A small model that predicts nearness at each pixel, trained from scratch.
Model: 64-pixel images, arch unet, norm instancenorm, activation leaky_relu, widths [96, 192, 192].
Training: adamw at rate 0.0048, 26800 steps, batches of 96.
Data: 90422 training examples, 28.5 epochs.
Rows from block 7 of a small model that predicts nearness at each pixel, named by matrix and row number. Rows with one number belong to one channel. Each number is 50 + 12 x the weight over its row's rms, rounded and kept within 0 to 99. All counts start at 0. After the name is the row's rms in percent of the matrix's.
After each channel's rows are labels from the 100 images, of 14976, where the channel reaches its highest value: "top examples" is what is common among them. Only what is clearly more common there than usual is listed. The data: larger renderings of crowded toy scenes. In brackets: how many of the 100, against the usual share in percent.
# convs0: first 3x3 conv (model.decb.0.1.convs.0.weight, 192x192x3x3, each kernel summed), inputs 96-191
# convs1: second 3x3 conv (model.decb.0.1.convs.1.weight, 192x192x3x3, transposed, each kernel summed), outputs 96-191

convs0.15 081:65 56 32 66 57 58 48 68 44 52 69 52 46 25 54 44 42 43 63 36 63 30 48 39 51 45 46 54 53 76 41 21 28 66 57 35 32 54 59 40 52 65 38 45 65 54 17 50 56 47 50 56 72 34 79 28 66 49 56 72 25 59 55 69 49 43 55 54 48 51 43 69 39 47 50 51 55 56 43 44 24 49 45 57 49 36 45 48 30 27 25 43 45 54 59 69
convs1.15 100:40 44 36 51 56 26 42 51 46 54 38 43 61 27 49 55 50 67 43 48 28 60 53 66 55 36 50 42 26 46 20 44 60 41 35 66 67 50 36 57 71 15 53 60 47 57 53 46 49 49 53 50 51 33 40 52 52 61 42 50 47 43 50 28 40 58 57 43 47 38 48 47 65 51 43 36 49 50 54 45 49 48 27 40 50 60 21 33 53 43 55 66 37 47 49 38
top examples: count: six (40 vs 19.9)

convs0.34 136:59 34 63 63 50 46 76 50 43 60 56 79 74 61 62 49 67 47 48 60 49 39 66 30 35 45 44 30 53 37 81 36 44 50 48 48 49 50 54 56 47 46 54 73 51 62 42 38 52 74 69 48 73 73 49 57 36 72 55 54 43 57 49 66 49 43 57 56 51 44 50 51 54 76 52 67 52 45 58 70 47 77 59 47 43 49 74 77 51 45 53 33 43 43 46 48
convs1.34 160:46 47 62 48 65 49 70 50 52 57 29 47 33 73 57 59 41 35 59 34 75 61 52 64 53 55 46 62 65 55 61 74 51 50 57 52 43 61 62 50 61 76 61 54 49 64 61 58 58 56 52 61 33 77 46 76 40 43 38 45 44 46 61 57 53 36 51 50 55 50 38 41 37 51 52 55 59 60 54 56 58 64 64 59 57 54 97 74 42 75 44 41 57 46 33 59
top examples: umbrella (31 vs 12.5)

convs0.138 084:53 40 58 57 49 66 80 60 50 61 46 74 78 58 54 52 61 43 54 57 49 54 72 51 59 65 41 53 57 41 72 53 36 45 46 54 61 51 57 41 51 44 43 78 54 53 60 51 54 77 66 51 53 60 68 53 41 64 41 54 43 72 49 80 59 55 63 45 58 50 47 42 52 76 49 62 54 46 54 72 50 76 55 48 53 42 74 81 51 58 65 32 41 54 56 58
convs1.138 047:49 52 56 56 54 75 31 52 30 41 40 56 56 33 47 57 50 34 56 90 26 31 75 34 45 71 35 50 52 58 57 34 47 66 51 44 55 62 49 50 58 19 74 40 62 36 70 51 54 37 48 41 50 36 53 41 56 63 39 39 48 58 42 64 58 61 57 38 61 48 56 36 46 55 28 67 44 42 62 57 21 60 51 47 42 55 42 36 50 64 55 41 32 58 39 32
top examples: count: two (44 vs 19.9)

convs0.63 130:72 49 44 65 44 58 71 55 55 63 50 69 70 21 50 45 42 48 51 61 73 54 61 52 52 67 62 38 55 39 62 52 59 40 34 53 65 47 74 45 54 71 50 70 65 44 53 50 53 71 63 49 50 56 59 53 52 60 61 54 60 70 27 67 43 46 64 42 47 45 61 51 49 68 32 70 30 26 49 66 45 66 49 26 53 59 72 71 64 55 66 56 52 45 52 42
convs1.63 112:60 39 61 50 53 62 39 61 49 57 51 72 42 68 55 46 50 54 72 58 67 49 59 60 45 27 53 42 58 54 71 55 52 64 50 50 47 50 67 58 59 87 56 75 45 69 56 46 49 49 62 45 42 56 62 48 60 65 59 75 49 53 40 49 52 36 74 64 60 48 63 53 54 37 44 64 41 40 17 63 49 58 61 46 44 52 58 81 47 32 51 64 45 38 50 47
top examples: count: six (46 vs 19.9)

convs0.160 081:57 44 51 69 41 68 59 29 59 55 34 66 56 23 52 51 52 62 52 44 74 34 61 23 69 46 47 55 51 78 57 40 35 62 57 24 38 49 52 68 74 68 45 55 48 60 41 54 61 58 57 47 60 64 68 35 58 59 66 59 37 60 62 64 45 50 50 43 29 41 41 71 42 57 43 57 64 62 42 55 22 61 46 62 51 53 59 59 31 45 30 70 32 40 40 51
convs1.160 101:36 46 62 53 40 12 63 52 53 42 59 47 54 36 47 52 53 57 36 52 30 53 43 63 59 41 41 40 22 36 45 47 63 41 36 58 54 44 29 45 79 18 47 66 49 70 45 53 49 76 56 50 53 25 46 40 38 71 43 64 57 45 49 38 50 46 58 59 60 51 52 56 63 39 47 32 47 49 45 35 58 43 34 41 53 50 50 39 60 42 63 62 43 42 62 25
top examples: count: six (46 vs 19.9)

convs0.100 164:71 52 46 70 49 59 76 50 49 67 50 71 77 38 51 41 43 45 53 62 72 56 66 51 52 64 57 38 54 42 58 49 52 40 37 52 61 48 64 43 57 69 47 75 62 50 46 49 53 77 68 49 55 60 63 49 48 63 60 53 59 66 31 69 49 49 64 41 48 50 56 48 46 75 37 61 36 29 48 71 45 73 54 30 55 56 78 77 60 53 58 45 51 44 55 44
convs1.100 112:58 39 57 51 54 64 40 57 48 57 49 74 43 69 56 49 50 51 71 55 64 42 65 57 45 29 46 41 59 51 66 52 58 63 53 46 49 52 67 55 57 79 58 76 47 66 56 49 51 46 67 41 40 56 58 47 59 60 57 76 51 56 41 54 54 31 79 69 65 48 65 54 50 35 46 68 41 41 18 63 48 59 59 47 45 57 53 78 45 38 49 69 42 42 48 53
top examples: count: six (42 vs 19.9)

convs0.38 110:60 56 34 64 56 51 36 36 57 55 51 45 37 62 47 52 33 48 59 33 66 54 50 35 60 47 43 45 38 43 47 40 24 58 67 29 39 56 36 52 61 72 49 37 55 47 31 49 63 35 53 60 41 41 45 41 57 42 40 54 30 50 66 38 46 44 60 59 54 43 52 62 36 38 57 50 65 68 29 34 28 38 49 66 58 41 37 36 23 34 19 45 55 44 49 55
convs1.38 088:34 47 43 45 42 40 36 64 65 39 49 48 53 33 37 42 52 62 33 57 31 64 45 54 49 59 51 70 36 29 55 61 51 59 31 52 59 38 33 62 48 38 41 41 37 70 45 40 42 61 43 51 54 78 27 43 41 69 39 55 53 49 43 34 30 66 51 45 35 30 56 57 70 46 35 43 42 44 43 75 49 52 36 34 45 55 53 62 67 51 62 38 39 38 61 31
top examples: count: six (42 vs 19.9)

convs0.5 074:61 45 58 79 45 49 70 49 62 75 34 72 70 44 68 39 43 45 33 60 49 61 75 53 70 55 67 67 56 49 51 47 61 49 54 35 44 46 54 39 53 46 38 70 42 58 52 57 48 68 72 48 40 37 34 52 52 61 58 62 56 86 44 72 61 51 39 35 40 57 50 39 62 68 49 57 47 45 39 66 42 71 58 46 56 60 68 69 57 55 67 42 53 39 57 56
convs1.5 077:74 49 53 51 48 43 49 59 38 27 59 69 77 35 58 46 43 42 55 55 37 21 67 44 51 35 60 44 36 45 53 59 51 68 55 57 65 51 45 48 73 65 56 27 50 47 55 45 55 45 29 45 45 00 52 40 49 41 64 69 53 37 45 37 50 60 60 32 60 48 58 38 50 45 46 75 45 46 35 48 74 71 41 51 46 52 48 42 44 52 44 57 47 52 54 35
top examples: count: two (43 vs 19.9)

convs0.149 081:61 42 52 69 37 55 73 58 40 64 42 64 72 41 50 56 72 60 49 50 60 48 61 48 37 67 60 49 62 52 49 56 44 44 57 50 54 47 58 57 52 55 40 72 61 55 54 62 57 73 63 51 51 54 68 57 48 59 65 58 38 60 55 69 44 49 65 41 49 37 38 35 56 72 51 65 57 52 79 64 43 75 32 55 36 44 71 75 51 55 55 51 51 52 41 70
convs1.149 066:47 56 77 57 49 65 74 46 45 77 51 41 62 28 49 59 48 46 59 41 54 48 54 57 50 62 41 53 44 52 53 47 32 56 51 56 37 58 36 40 45 33 61 23 55 34 42 46 53 75 55 54 43 51 60 52 48 54 24 42 21 52 45 53 66 58 46 38 61 62 32 57 42 48 50 45 46 45 46 24 51 48 58 52 53 32 57 53 42 55 49 48 44 73 49 23
top examples: count: two (41 vs 19.9)

convs0.28 088:45 53 73 67 48 48 57 57 76 56 39 68 59 40 68 56 41 40 48 57 57 54 51 48 66 42 29 61 60 40 58 48 54 52 45 47 46 66 56 07 64 61 65 59 49 61 38 52 55 59 56 56 64 51 62 24 32 64 41 53 61 67 38 75 62 56 49 55 53 58 64 65 34 57 40 47 39 40 31 62 40 57 61 40 61 57 59 57 58 40 55 20 43 37 56 37
convs1.28 099:51 41 42 44 53 37 62 60 67 64 46 52 45 74 50 43 49 56 47 49 56 47 52 38 48 57 56 56 41 64 68 47 56 55 51 39 77 49 35 65 62 56 41 69 41 69 40 45 51 25 50 17 69 75 47 40 53 51 44 54 55 46 46 53 30 44 76 44 47 26 68 51 51 55 35 51 46 46 50 57 48 75 38 47 49 77 43 73 55 67 51 41 25 43 46 50
top examples: count: two (42 vs 19.9)

convs0.127 146:65 39 65 66 54 55 78 51 46 63 48 76 76 61 60 51 68 49 51 61 41 51 70 48 41 50 51 55 59 40 88 40 52 47 53 43 49 49 55 49 44 44 49 75 42 53 53 46 49 76 72 56 43 66 61 49 46 66 70 54 55 56 50 63 49 42 51 55 49 49 52 40 44 77 70 56 53 47 54 70 49 78 44 49 46 56 75 78 52 47 55 44 46 46 52 48
convs1.127 123:52 35 58 46 54 54 60 52 65 41 45 38 28 52 55 55 45 53 47 35 72 56 29 55 50 46 63 58 57 42 65 79 46 44 57 54 52 55 69 48 49 77 56 28 49 59 76 57 52 45 37 57 46 70 34 56 43 16 44 49 51 40 55 36 44 43 40 42 38 46 32 57 42 48 62 46 54 55 50 48 54 59 52 54 55 49 91 64 43 61 41 34 64 49 43 49
top examples: umbrella (41 vs 12.5); largest object: umbrella (37 vs 4.2); mushroom (36 vs 12.7); largest object: mushroom (30 vs 5.5)